{"encoder_arch": "regnet", "model": "model that answers yes/no questions on an image's attributes", "dataset": "dead-leaves pictures: piles of overlapping shapes", "train_examples": 36250, "image_size": 64, "crop_scale_min": 1, "horizontal_flip": true, "translate": 0.06, "questions_per_image": 8, "encoder_norm": "batchnorm", "encoder_activation": "prelu", "encoder_channel_attention": "se", "encoder_drop_path": 0.1, "encoder_depths": [2, 3, 3], "encoder_kernel_size": 3, "encoder_stem": "deep", "encoder_widths": [48, 96, 192], "fusion": "cross_attention", "fusion_encoder_width": 128, "fusion_encoder_layers": 7, "fusion_encoder_norm": "layernorm", "fusion_encoder_norm_position": "pre", "fusion_encoder_activation": "geglu", "fusion_encoder_mlp_ratio": 2.67, "fusion_encoder_head_dim": 64, "fusion_encoder_fused_qkv": false, "fusion_encoder_bias": "qkv", "fusion_encoder_qk_norm": true, "fusion_encoder_parallel_block": false, "fusion_encoder_inner_norm": false, "fusion_encoder_drop_path": 0.05, "fusion_encoder_positions": "rope", "fusion_encoder_cross_attention_every": 1, "init": "kaiming_normal", "residual_init": "scaled_by_depth", "optimizer": "normuon", "muon_scale": "match_rms_adamw", "learning_rate": 0.0016, "momentum": 0.95, "nesterov": true, "orthogonalizer": "newton_schulz_5", "adamw_lr_other_params": 0.00086, "magnitude_pruning": 0.7, "max_steps": 3700, "batch_size": 64, "epochs": 6.5, "lr_schedule": "cosine", "final_lr_fraction": 0.1, "warmup_steps": 110, "weight_decay": 0.3, "adamw_weight_decay_other_params": 0.05}
Rows from block 3 of the fusion encoder, named by matrix and row number. Rows with one number belong to one attention dimension. Each number is 128 + 24 x the weight over the matrix's rms, rounded and kept within 0 to 255. All counts start at 0. Numbers have three digits each.
# q: cross-attention query (fusion_encoder.blocks.3.cross_attn.q.weight, 128x128), inputs 64-127
# k: cross-attention key (fusion_encoder.blocks.3.cross_attn.k.weight, 128x192), inputs 96-191
q.42:171152128128158128128128128128128128128128128174128128128128128128128128128071091128128128128128128128128070128128128128128128128128128078128128128128158128128128128128087128128159105128165128
q.43:128128098128101128128128128128128128128128093128128090162128083148101128101174098128128169089108086128128099128128128128128128128128128159128056128186128128128128101105128128128174128061128128
q.44:128128180176128128128128128152128175128128128108128128155128128128128128128092092151128128128128128128107156128149128128183128192128128054128128128128128181128128128128128128086128128128201156
q.45:103128128162128128128097128128171171160128145128093128128128128159128128128128128128128159158128082128099128128172128128128128128094128128087128128128056128084128128128128128128128161128091128
q.46:150128160155078128076096128093128128128160128128128128099128128128128128128087184128128128080153175128128128177087128094128171170063128128128128128167128128097128128097128128128128128082074128
q.47:128128128128128089128128128128128102089128153128128158128087128162088128128128077066128090176128104104128128128128128128099184128128092128067162128128128128128128095128128128168161128128171067
q.48:128128098128096162154128087128128128128128128108128100128090090128092128128128091172097086101094128128128206180194109128102128128128090128128128128168128128128128167128128128128128161128128128
q.49:128128128159128173174128128128128128128080096128106128128128128128128128128128128128128128128128162128128128128128076128128128198128128128128164128128159128128128128128128148128128128100128128
q.50:128128128128128128128128128128128105128128087169128128128128128128128147108096175128128175152091100073084128128128106128128128128128128128128128064128100128179128128128128171128101128128128128
q.51:128156128128128128067128128128211128128128128063128128063128128153128128128128094173199128092172128153161152128128128128088092128128128128088159128067101160128128128093174128128128128128128098
q.52:128128128128128170095128128128128128128128128128154128128166080128128096128128128128128128128100061128128128128128162152128128128128179128167167128128184128128172128128150128128173128092161101
q.53:094128151128128128077128162094128128128128128085066128128128128076128128128128097070128128128128128166164128128174128128128128128128100128128128128183165128128166128128128128128128101171128128
q.54:150128128087128108128128128128102128088128128128128226128128128128128128128128128128128128128128128089128128128128128128128094128170128128088087179128128128128128128128128128187128128128128128
q.55:195128128128163128154128128156128128160097167128128128128175095128128128128128128128128157128128166128128128128128128128128058128128128128128128128128128128096101128128128087128128128163173128
q.56:082128128087128128128128128128104128128128128128128128128128128128202128128128128128162128049128128166157128194128128128128099090163128128128128128128128176128165128128128128128128128128128128
q.57:128068154128128128128128128177128128192155128128128128128128128128128128091081194128128197128128128128149095128166128128128128128088128128153128162108128153128128154128099128128202128128128128
q.58:128181128128159128128128170128128128128128128107075128128128128128128090194128101078128128153165128128128128180128128128128170128128173128128152128166128128128128128069128128128183128128128128
q.59:173128174128128128128091128128083071112128128128128128153128128093128128128087128162094128128180128128128097128128128128128128128128153056128128128152128128128101128167128164058069172170128128
q.60:128055111128128128128128128084128080095128128128164128072128172128067128128128128128092128128093128200128152128106128128128175128128128128128128128128059178128128128128128161128128128128128128
q.61:128128128083090128128128128128128128128128165091150128128128128063128128095128147172128128128128128166128128086128128128128128128128128128128128128128128128128128079128128128128128128128151128
q.62:128128176128128128128128128128152128128128128128128099128149079170128128154075128128128128128128128128128128062128128100128128093128128084081103128128128128154106076128128183084128077174128128
q.63:128109128128128128128128128154128128128095128170128128172128128128128128167128128128101128128128060128045128128128128128196128128128128128086078128128081114128085089128128128128087128082128128
q.64:153128128088128128128128128074128128128164128128128128128128089128128128151181128128128128128128128168128128128128068128128128128170068093161097128128128128128128128128150128128128178128168051
q.65:128128128190128105128128128128128083128128128128128128083128128128184128128128128128068146128128128128128128128128182128157128128128164128158169128128193128128128128128128128128128128158128167
q.66:128128128169063128128198128128167146128128128072128128128088128102092062075128128054189128128128104083128154128180128128128093128128181128093128128152128128089063128128128176156128128128128128
q.67:128082064161128128128128128097177098128128128106128128128128128128167128128185150128154128128128128096128162128128128128098128128128128091128128081158106097100128074095128128128128128128128128
q.68:128128128128128103175128128128128128164128128162128098128128128128128128128183073128128128175128128128168149128128128097128172128171158128086128170160128128128128128078128083168128155112128128
q.69:063128128128128161128174128159128128128092128180128148128128167128128157128128128128096128097095128128099128128168128128128128105091128128128128128086163128128128087128128083128078154101128128
q.70:091128128128162163158167128128128079128157128089128128128097128128155086128128128128128128128128170128168128128190128128165128084099090128128128128128128151128159160104128128128128128128128161
q.71:128128128128128128128128128128128092128104128092128128128128128128128128128128099070128128128128128099128128128128128128128128128128150128169128128128128128128115175128128128128128157167128076
q.72:128128072128159175128159128128128128128188016160182128170128128128128128212128167128128167092128128128128128128128128128128128128128082128099098128128128103128109094128155128128128128128128155
q.73:128128148128128107128128175128128128128161100128154082128153128128079128128128128088128087128128128101128065128169090078128151128079128169128083128085128128128092128128128128128128175128159175
q.74:128128128128128128128183128128128158128128128128128128128128175161128188090128128128128128128128128087128128128067128185128128128128156128186128086128128128128128128128128128128128128177128189
q.75:128085153128128064084128128096163128078128090128128128094128128128128128062128128098128128088063128095099128128092099179128175128128128168070059128128128128075094096128097128128153163128128128
q.76:128164128128177147128103128161128128128128159183128128128101128128128193128128128103094128160128128201166065194128093098128128128079128128128128128128128105180128128128101128128128128128082165
q.77:128128128128128128184128128128128128168128128169128128160128128128188128105128085162085128128128128128160128066170128128128128092128128084088128128128128128128128128128086128156170128158089192
q.78:099128128128128128128128080058128128147128160128103128128128115173168128189128101128128128128128128128128128128128128052128066070128128128128070128128083128128128128128153128089128128128128128
q.79:128104128088076128128128128128128128128128085184128128128128128100166164128092151128128128178128128128128128128128128128128128128128128128161192077128128128128128128128128065128162128128098128
q.80:128107128128095087128128128128109128128169153128128176179128128128128128078128128169128128128128163062128128128128128184128128128128128128128083128161128098128082128128093128106166128128166128
q.81:090128092128128128128156174128151128128128128164170080128101128128128157175094128128128128128128128128164128128096159128128128128159076098095093128070128160128128128128128128205128128102128128
q.82:109128128128128128083128092180128128128128128128172174128085128195128155128163128128128128128128128128084087128128128166128128145092128128128128173183128128128128128128128128128128128167128128
q.83:128075128128128128128180128128128128128128128128175128128128163128161128128128128186128099128128175128128128128128128128128065128128086128102102128052034128163128128128159160128128128128181160
q.84:128128128128128128090165069128128128128180128128128172050128091128128128128128160170128170128128128128128128088128128128128186128128113128128128069128164075128128105128076128128078128128075128
q.85:128128128175128128128128128128128128128173185171128192128128174128089128071128128159100128083128165157128128179128128128128128128128079098128100128128128192128128128166128128128128128128071128
q.86:168100071100102088180157091128128128128128128128128183128128128128087128068128128128128188177158128128128068128128128077076128128128091128128071128165128128128128128128128155128128082128128128
q.87:101128128128064185066128128101128128128128128128128128128128128128128107128128128128128114128128128128128076128128128180128128128128128128159151128128128101128128128128128128155192128128178128
q.88:128128184161149161128103128128181128128173128128128128128128128128066128179128166158098128128128150191128128171128070128076183076128055128104063128079128128128079128158195128128128128152068094
q.89:074128128128128128128128128075128094128147078158128128128128128157128153128128128128128128166128128128128178128128087128128128128128128128128105128128128128128128128128128085128091097164128128
q.90:128128163128128202151128069128128128128128128128099128128128128128150104162128128167128128128128128128078128128128181128128088128128128128094128128128128128128128110161128128076128128128128085
q.91:128086161128128171128128128128128128163128160163093159128128128160128128128128096048128073128128128128128175128128128157128128128054128128128128165128128094190151128128128128128128128128128128
q.92:128128128173174128128128128169128089074088128128146083090128128128128128105163128169175128128128128128128046128128062128128128128128097162128097098128109128128179128128128186128128156071128128
q.93:128148128128128128128128128128128128128099128170128075150128168128060128128167128066096128128128128128185064118128128128128128128128128128128065128093128128070128204155128128088128099099128082
q.94:128185128128075128128128128128096128128155128128128087128128080128128128172163128128128102128128190128128128128128078128128128128128128128128128128128128128128081128128091178128128128128128128
q.95:128128128128128100128104128087128128128101128182128128128093128128128128128097128091073095128128160092128095128128128128173128153128177182171128067128128128128128170128128128128128128184158068
q.96:062128099089164128128128128128128072128128128128128162128128128128128128099128128081085128128097089128092128128128128128128087128128128128128079128128192128128128128128128128128128128128128128
q.97:128128128128080102082152128128128128128102128172128128128128128083128100079128128128128128128128128128156128128128128128128164183150128128128128128146128128128165128104128095103171128128128128
q.98:093128167100128128128128128201128128128128101128128128128128128173180128128164128128128128128154128128128128128128128175128194128128128174178128173128128085154128128128128160128128128128172128
q.99:128128128128160128197128088081110128128128034128128128082188101096128128128128128128063083078128128166128168183128128184102128128128128168128128128144128128128088104093128061128128075128101100
q.100:128128128128128128128128128128128128128128128097128128169128168128128128128128128128094128170098128128087128082128128128128128128103128128128128128128128128128160128169128159128175128128128128
q.101:128079172128128177074128128157128128128128128128128128086157080128128110128179128128128128128128128128152128128128128169128128128128128128160128128128128128128164128128170128128091176089190128
q.102:128128084128128128103128128128128128151128128128128128128128128128128128128128128128176128128128169128128128160128128080128128128128128109082128159128128084128172098128128128055128167084128128
q.103:174128128128128128181128128128128128128091128128128128128128128128128098128128128098182166128162128128128098128169128098128128164128128128128128094128128225128128128128128157128128169128128128
q.104:128128128128128078085128128097128103128155066128053128128128128096128128097085103128128128128128128128128155101108128128128128102128128072091128128174128128128128153168128128128128128128098128
q.105:086128128128074215080128128128128102128128128128128128128128162128128128128158128128128128128091128128128172128128128157128128100128128128128128177128170128128128128128128155128184128128128128
q.106:128128079128128103084128128128083128084096128128151128153128168128128128128128128128128128128167083128063128128128157102128128128128128128128128128128188169108183128128128128167214160128128128
q.107:128087161128128128093128128128128128101128185189128128079128128096159128128128128128128062128128128128107128128084128079187128128128128128193128168128128158096128128128128156092128128128128104
q.108:128101128128128128128128128128161171128128128128128185128128128171128128144128128128128082128128128128194128128128128128161128101058128128098128128179128128128128128128128128128048154087128128
q.109:128128128128128128128128128128128128128158128128075128102128128156128170096089128128207079078166128128162128128128095101186128128128095128087128128128128128128128179173128128128166128128128128
q.110:179128100128128128128128128081128178128089201087168128113128128128117128128128128128081128167128128128128128128128128179047128128128128159090128128175128128128128099128128128098096091128067128
q.111:128128128088159128128128128160070102128128128081128081128166128128164128095128128128199103128128128092128065128169128128128128090165128128101167128128128128128128128172128128173128128128128128
q.112:160128128128101147128077128161088128128155128087128128169128128128128128128193128128112128197128128128070128128106128128093163128082104128090128128088128199128128128167128128128128169075128128
q.113:128128128128128150128128128128051081128075090128128128128094172128128128153094128099128128094128128128128128128128062128128128161056128128128128128128128128128128099128128186128092128128128173
q.114:128128128128128128128144128128128128128088128128183128147128155128128128128128128128114128128128166128128128128128128128128128128084128128128128128128128128160128152128082084128128128128128170
q.115:128178128128128098128128158128128128128128128088093128128128148128128191128074128128128128098128128128128154128128128081128093128077061128128170128097180128128128170128090128128128088128128128
q.116:128128181128128128128128128128128128162128101128128158196128128128128128128128128128101128128128128128128128168128128128128128185128128128128171167128128128159100128128128128128188128196074128
q.117:128154128128128128128128128128128170128128128128128159107198128128065128128128128128128128043128128128128212128085128128128128090107181128128128104072128128101162128101128128128128070128128128
k.42:128128128128128188128128128128128099128128128128128128099128128091128128128128128128079128086128128128088128128180128128128128128128128128128128128128128108128128081128128128078173180128128083074128078128128098128128128128184095128128128128067128128128128128171128077128128149128128144128
k.43:128128173128128176147106128077117128181153083128181128128068128167068105112158186061128128128156128161128086077128128128170093128128128128091128128079128128128071128128151180095128173128128128128128128128128128069128085172128128128128128128128128128170077128088088128128111128128062128128
k.44:128128128128165128128128059128128128169128110128128128128074159128128106128128128128101128128077128128054104128128087128128128128128128128158103128128164128128128088181128128128164080086128128084128128128148198163093128128104128128088170128128128166128128128128128128128128128128159128128
k.45:064128128128166214128128128079128128089128128128128128128157101128128145084128128128128128128170128086128181069128209128128128186081157128128128174128128128128128128100094179128168128196103128128080128128128128163128128170128128128128128128128128128128128128128128128128168087092128170128
k.46:086128098097128128061128128128128128128128128128128192158083128097154128128090128128157128067128107128128096070070098128084128128128128060128091106128128128128128128186128128083128128128128128094128156174104111128128086128094189128128128128128128200128128128094128128128128128128128128128
k.47:128128128128103128165128128172128128128128128149128128128128128128105128128128128083128128094176128128128128128128150060128128080095209083128186183081128128128192099128064128128128128162128087128128128087128128128128128172128080066128095128096128128128128085099128128065128083128128128093
k.48:128128187128178098128078128128091128128153128128128128095102128128162128128128128069128074179151128169128128128087128082092164128128128082155215128128128128128128128082128184128128128055128080090128174128128128128128128128128128128128128128128128128160083128128168128128128089128128096128
k.49:128128128128128128128128108128097104106128128128128128069128164128083155128128183128128128128128128128194128094128128128128128128079128128128150128128169168086086128128128171075128214106128128128063128128128128128166183128081128128216093128128128128189098080128128128128128128128186128128
k.50:128128128128128128128128128076128128128128128128199077128061086075094128128128128128156128128128128128086128128128128128097100175128128128128092128128128128128128128056128128128128128128069128186128092128183173128128073170128128128128128128128128128097128128128128128128128113174128173128
k.51:151128094100128128161084168128076128128080128060159128128128128128128100111128128128105095103159128128128128128128128128128128128128128185164128073162080086175107128061128128128169169177180093128128128128128128128158128128128167128128128085074128173096085103128128128128128148128156102163
k.52:128197128166128128096128178128128128082085128128128128128083150171128128128092128128128128128096070128128180111128128128097128128128128128128128178100149128128128128197128162128128128074128128128128128181128128089128078076128128128128128199109128128128128166128076074128128128128128128128
k.53:128128128071128128173128128189128128128128128128128128128128128128128156128128128128128196128128128128087128188128128128154128174128166128128107162128128128102128128128128128128128128153128128161128128128128128165078157116128128128128128128128128128104128128128128128160128128128128157128
k.54:102061128128128128128095102110173128128128128105128128128128162128085128128128163091078140128128128128189128128114128128128128079093128128064128128128128128128128128171190168166128128168128128128128128108128149161190128128128182128128128128227128128128128128128128128128128081128077128099
k.55:208128128128128128128061128175181128150178128128128128070128128128128128128083128128181159128128128128128128149068085153112128128057128128128128128128178128146128128128098128128128063094128128128128128128128128175128128170128128093180128128128128157128104085128128128128128128128109128128
k.56:096128128128128104128177128128090128128046128128128202128128128128180128128128128128128128128128128128128152128128128128058128095128128099128128128061128128095128128086128128128128128128128128128128128104128128088128128128128128086128146128081128128170128165128164128128128128128128182128
k.57:128128162128128128052176128128165128128128170128102128128128128128128128128148128128128128128098128128128128065128128128128170128128128128128128128170128128128128128170128128128128128128128128156128128128128128128128183181081128128151128128128128128128128128128128128128128077128128078128
k.58:088128182128128155128128128128128128128128128128128128128098128107128128166128098128128128128166156128128128128166128100128128128128128128168128172128165128076174128128128186128128128128128128128174128128128128128128128128189087128155128128128128128128128128128128203128128128128128128128
k.59:128128128128171160128128128128128078128159128128128128128128128128152128128128128128128128015128128128155156128187128128128128128128170143128128128128128128128156128128128128128128128128128128128128167080089128098128152128128128156128128172091165128128169128128156128128128128128128170104
k.60:128128166128128128063128128128128128128105156128128128175128128128128128128128087128128128128081128156128128207128128128128128128128159146173128128128128128128103128093128128128108128128128128064128128128128044128128128096128128166128128128162128128128160128128128128128093071128168128128
k.61:128128128128100128128095128128128128128128128165128128128128128128128128128128128128128128128128128093143184128091128128086128128128188205128128128202128166128128128128128128075128128076128128128128180128128128128182128146128128128128128128204128128128164128128128128128128128128128128128
k.62:128128094128128128128128128128128128128128128128128161128094128085128093128128065128128098128128128128128128158128084096184161128128128128128128045128128128128128128128128128128128051166128090128161128155128128128148091052128128128128128128128128180128128128128128128162128128182128128128
k.63:128069164128062128098128128099128078128128128128128128128089077128128128128128128071128128128128128168128212128128128100093082057128162128128128128182166097128148128128128128128082128128128180128128095157128128198128169146128128200128128185128128087128128128128162128128056158088160128128
k.64:128091128128128091128063074128167128128091128065161128128128183156128128128079175128128097128171163201128128128171158128128128128060162128128128128087128128128128128161128128128177102062095128081128128128128128128128167094128128128128128128128128089128128174128128174128161128074128095128
k.65:128128128128089128128128180128128128128128128128114128128075128165128128128128072128128102128090194128093128128083128098128128128076128128128202128128128128128156128128128128128128128128095128128128128128128128070128128128128159128128128128128128128128128179128128128155072091128153128128
k.66:128128128091128128190128128080184128192128128128128103128128076128128182128128128058090128128106128128128128128128128097128079128156128080128128163128128128088128128128056128128176161128128150128128128095128172128128128128128093128128128128128128128128128180128073158167128128089128128128
k.67:099128128167128128092128128128088128071066128128128128128128032128128128128128209169078128128128128128128128192109082128128156128128128100128128090128128092128128128128128128080091108154170128128077128128128128164128128082128128128128168128128128173128128128062157128128128165128128128128
k.68:128128128128186128087071128128128128074119198128128107168165128150128128182128096128128049058128128128128128118128128128169128128128128166128128128128128128128168128128128100128088128128128128128188128128128128173128128128128155128128128128128128085128128128128084128095057128128161128128
k.69:128128088086128128128163098160128128156099128128128128128128128128128090092128128128160194128128128128128170128128163128128174128062092128128128128128149120157086128128128128128128085128128128072128128128128087128128128081084128097128128128128128162128128128128173128128128128128093097128
k.70:128128128128128128128136128082128128128103128128149128128128128164128128128069128128128141128094128128128128128128169076128069191128128128128128159128105158128128128128151128128128128089054128128128076128128128165128128170085090128128128079105128128154128128075084128128080128128128128099
k.71:128128128191128167128128185188128093128128128128179128128128128128128128128128128128128128128065104128128128128168128128128128128128128128173128128128176128128128101128128128148128128185128045128128128154128108128128102128128128172128128128128171128128074128128128128128168128156128128155
k.72:100128096139128128128128107128064128128128128101128128152105086128060163128128128106189128149128128072128128128128128128128128128080098128128128128128128181090128128128080181128128144176128128128128062095066094086128128128128128215128128088103128128128154128128128146128077128128128128148
k.73:128128160128128155128067128128108128128128128128128128128128070189128128128128183169075128084128076128128174128128128160128189195128128128191091128165128128128093128128128128161128128128128128128092128128160095128128128128128128128172128128128128128128128096128128128113160128128164096128
k.74:128167128128128067128066128128128128128128096128128128128096128128160128128128128084128128156128179128128128128153128128128128128174065128128128128105128128128128159173128171128169179128151170172128128128152166073128084194128128128128128128175164128171128128128128174128152128128128167128
k.75:128095128178128128128128173128128128128091128128128092128128100128092128128067091128128098104128128128184128071128094128128128128128128128128128090128128128128128128128090193128128128128128128188095128176167128082128128128128207098161128128128128128086128128187091128128128128174128128128
k.76:128128128128156128096128188150128182128128168092088128128128159128128147093182074128048152128119128128073160128128128128128178152128128128190128128128128128128128128081167128128128128128082103128128128128093128128163128128128075083128128080128128128128128080128128128050128128128072128128
k.77:128128128128128143128128128036128128099128177128128098128128128128128128199128128128114128128128128128128128128128128128088128128128128169128089128128055128063128128128128128128099128128128128128165128128128128128128128128092128128128128091128128081157128052175128128179103128128158128128
k.78:128128128128128165128210128128128128128128128128128174128079128128128128097128199128128128175128128165128171164128128128128128166128128167128128128128166128128128082128128087128128128128095128128088128128128128128128128082128128128128128165128128128079128103079082128128128128128128128128
k.79:128128128102160091045128128159128098188128106128128100098128128047128128128128128128098128103128128128128166196128128128128161066128095076112128128128089169128070128128157128080128128128128128128094128128128168128128128195096128128128128128128128128128128142173128128128128128128128128128
k.80:128128128128128128100128162051128128128128083128128186082128128190112128128128128128064128174128128128071128150082128128105128128128128145165128128128128128128128128180164078161160128128128128128128128128182128128096176128162128168128128128128088128128128128128168128151128102128128128128
k.81:128128128128128128171128128094128207128128176090128128128128128128128089128128190128163177162128128070102128128128128128128128128074128175160128128177128128162128128128092128079072128089089128164159128128128128128128128181094128209128128128128168102128128128128067169128128128128128128128
k.82:157093128128157193128128128128128175128201128128128128128156128128128128128128128190128151128128128128128161170128128128128128128128081128103128128128164128165128128100128128128128128128128174128128128128128166128146128165128090128102128179128086128128128128128128128128128128128128128190
k.83:128128128177128128173092128097128128128128128156128128128128128128128100128128128128096128186128128160128128128128128082128128128128128128128128128128128089128128161128074173213128128128128128100128128128098128128128128128079128147128128128128128128128128100128128128070128128128078128128
k.84:128128109204128113128128166128087128128128128088192128128128128128128128038128128128164128128128076064128113076128128128128128128128128168162128182128128128128128128128128173128128128128088128088158128128128128208128199128128093128128128128128128128128156128128128175128128128128128128106
k.85:128128128128128128128128128088128128128128155128128081128128172128128202128075128128128128128150128105128102128128128128128128128128128169063128128128101128075128128128178128112128065083128128071128177083128128152108085160166128128154128128128128128128169128128092128128128128128108105128
k.86:128128166099158128128128083128128128176128128128128128128128128172128128187128154128128128128128128128128128128128128128128128128181072128128100145128128128128128128086128107156128128093092128128094156078128173099128128077173128161171037128128092128128128128128097128175128128128128128067
k.87:094128103128098128167128128128128128128128102128128128103128128128164128128128096211128128128186128128128128128128128128113128128092128128128128089128128128128128128128128128128169159066128128128128185187128128094128128128128128128094128128128155167128128128128167128128128128128128128166
k.88:128128128128099145169128074128128128128128117128159098128065128102183128128128128128128128104128128128128128086128087128091128128128173173128093096187159173128128128128100128171088128128128093128128128128166084128128128180174128169150128064170128128128176128084050128128128128128128128128
k.89:128189128156128128168128128087128194128128128128170128094128097128128092128086128141128128128156176128128128128128088128128128128165128079128128075183128097182057128128128128083152083128177128128128128159128128094128128089128189128128128168128128149128128128128128128128128128128128097128
k.90:072128156128128128128154128128128128128128078128128155175128128078159128128158089128128128116128128128128085189154128128128170098128087164128128128128128128128128128108128128188128183128128159128128128167086128171128128128183176128128128075128100073128128128107180169128128059128128172128
k.91:128128128128128128128128154160156128128165128128089128083128128128128099128088078159128157128128128128128128098194128128128075128128128128168128128128081128162128128104140081128128128095128128128128128128128148128128128128128128128128128128108128128079128128128068128128128128128173128128
k.92:128128128128128128128128128128128128128128128128081128128128128128128128128070128128128108094128128128195128128128128128128128128086128128128128128128128106128128128128096128128092128128128128164128084128153081179128128093128128128128128128128128128128107104128128128128128128128128128128
k.93:128128128128104128128128128128128128079079128160158128128095163128128128163128191128128128088128160128128128128101128128128173128128079128128128128128147128128128128128128128150101128128128128171128128128128128096109128128128161128128128059097145128128128128128128128128128128128128128098
k.94:128107172098128161063159128128128128128128128128128128128128128167128173128128128128089128128128128128089102176128128128128128128128157128128128128128128128128128183175168128128128157155164079106128094128128128128128128128128077128128174128128128128128075128128128128182179097128072128128
k.95:145101087128128128128082128128128128081063128128176128128128128079128128128128128161128072069128128128128128128178128128085128163184161128128128128116128128128128128152128128128128171097128128158128161128128128164081128128128128088128176128128101128089128113159128092128128172190128128098
k.96:128128128079128128128128128158128128128128079128128128128128128150128128128128128128158128128128128128128128128128147095159128099128128128128158128192128128105093128128128054165101128128128128128128128128128141160059128128128128128160165128149128178206128128128101128128128148128128128128
k.97:160128128114128128128096128072092128128128174128128128128171128128128174128128128128101128128128128128128089128128128128160128128128166128128128078092110158128128128190128128128085098157128128128128128128076128171128096128128183128128169128128085128128128157128109128128074128128128128128
k.98:128128167128152146080128128128106128128128128128145175157128128128173128101128161181128072128128128128174128128171128128164128128184128128128128128154128128150128128128128083128196128092128187158128066101128128128128085165128128087163128128102094128128095128128128128128128128128128128128
k.99:128189078168128128128128128128082128181128128128128128128128128128128128128128160141092128128128155128063128128128161128128128128113128081076151128128067128128128063128128160128128128128145128062128128128160128128128128185163178073128128128128128180128128128156128128128128128128152128128
k.100:128128102128172128128128149094128128162174128159128128128128128128161128128128096128082128128128169128128128128128128128128128128182128128128128128161128097128153180128128108128128086128128191128128128128104128150081128128128128154163128128128128128128074128107177128164128087128128128128
k.101:128128184128093128128082128089128128088128128128128128128128128128176128128128128084128128128128128128128128073128145081128096128128128128128145128128128085128098128128128128128166098128128128128099128186128128204128184128128128128128128128088158128128070163128128163128128106091128181128
k.102:128128128161128128128128128191128128104089128128128128128128153161098128128128128084168128089111090096128178128204192128128128128087128157128128201128128128128167128128158128128128128177128128128128128128128073128169171128128128096128128128097128128187128128128128128128128128180128128128
k.103:197063128128069128128128128128128128128167111128152128128163128128093128128128128128128128097128128128160128128128128082164128128185128189128128128128128128128042128128128128128128128128128128159071060128161128128128128168160128128128084128087128151182128128128128128170128128128128128128
k.104:128186128128128128128128128153167128109128128128185128128095128128128128128128076099128128128128128128128128128128128128147128128128180128128128128128128128128128091128084170089128128176128128128094103072128128128128079128128128094128128128128112128128128153098079147128128092128128075128
k.105:128128168090128128128151089172128128128128106128097128128128128128128128128150128128163193128128128104128105128128128159128128128128128175128128128104153167128128075128128102128128187128128128128128128128143164128128128128128128128173128076104109128128164128128172128128128128128128128128
k.106:086128128128128068163157128128128078128128128175128149128167128128128128128128128128168128128128128128076128078128128106099086128166128185128074128128177080169128128176128128128160128128091077183128193128128128104128128128128165128128128189128083074156128128167128128128128152128191128166
k.107:128128128128128128128087128128128128150128096179155128128082128128128128114128128128128128128094150128097128128128128128128128128128128128128176165128128128110128073110159128128128128128159128106128128128104128128128074128220128128128128128063156078128128158157128183128195128128128128089
k.108:178128128128128128128128128128128162128128128128069128178104128128128128128177078128128128053157128199128128085128128128128128128175128063128106186074128128128128128173128128128128128161095128053128128128128128128128128128128128085128128128128128128128097128128128128087128128128128128128
k.109:099144184128128128185093177128177128128128128128128128128128128128128128091128094128128128098128159128128188128055128128128085128088128149128128128128128054128128128128128155128096128128128128128128088150128128128128167128128169080128057128128128128128089128128128128071128128163128128177
k.110:128128128128128128128092079128128190128128128128128169073128128128128128128128128128128128128085155161128128128128128164128128128128128083128197128128128128128128164128128128128128128128128168157128181128082128175128097128128102164128128180172128088128215072128128084128128128128128128072
k.111:128128096165128128128128128083128128083128128128171128128128088128164128128128128128128128128128128128128128128128128162085128170128128191191128128128128128128164128128162128191128094128128128162128128128128128182194173128128128165128157235128128128188189128128128128128128128128128072155
k.112:128128128176128128128128128128128093128180092128128128128128180128128128157081128128128128056128105128074128128128128128128128128177164128081128128128128128128128143128128128128128128168083071128146128167128100180128128128128128128128128128128128068128128128128128157128128128080128074128
k.113:128149095128128069112128128128128128128168128128128128128128128076128128128128128150128128128128128128192128128128128128128163128128128173128128128128128128128128128128128167128128128103149154128128128170128128170081128128128087128128105128148128128128104128104089128128128128128128128105
k.114:128128128128128128084128128150128082185128128188128173128128128128128128128128128128128128128128128128128128128128128128128128128165128044172097128128092128128128128150128128128128128128189128145128128128090128128128128128128128072128128128128096128128128098171128108196128128163128128182
k.115:128128128128158128149077128168169128128090128157128128099128161215128058087128128200128128128128090173128128128179128128167128128128128128071128128128128128128128083128128128128101076089128128128168128128128085128128128128128094104166128086096128128128104169078128128128167128104128128099
k.116:128128128164128199128153102128128128128162128128128078128128159128128184128128155128161174128128128128128128128170128128128128075128128100128128128165128128128128128128072064128128128128166108128128128128128128007128128128128081099128128128128176128128128128095128128128128128072128093170
k.117:078128098128098091128162097128128093128128072128184174128128128128128128128128185079152128128128128071128098128173080183128093067128211128128128128128128128128128128128128097128128128128128190128128108128134087128128128128128100128128184096163177128128128128128087189170128128128128097128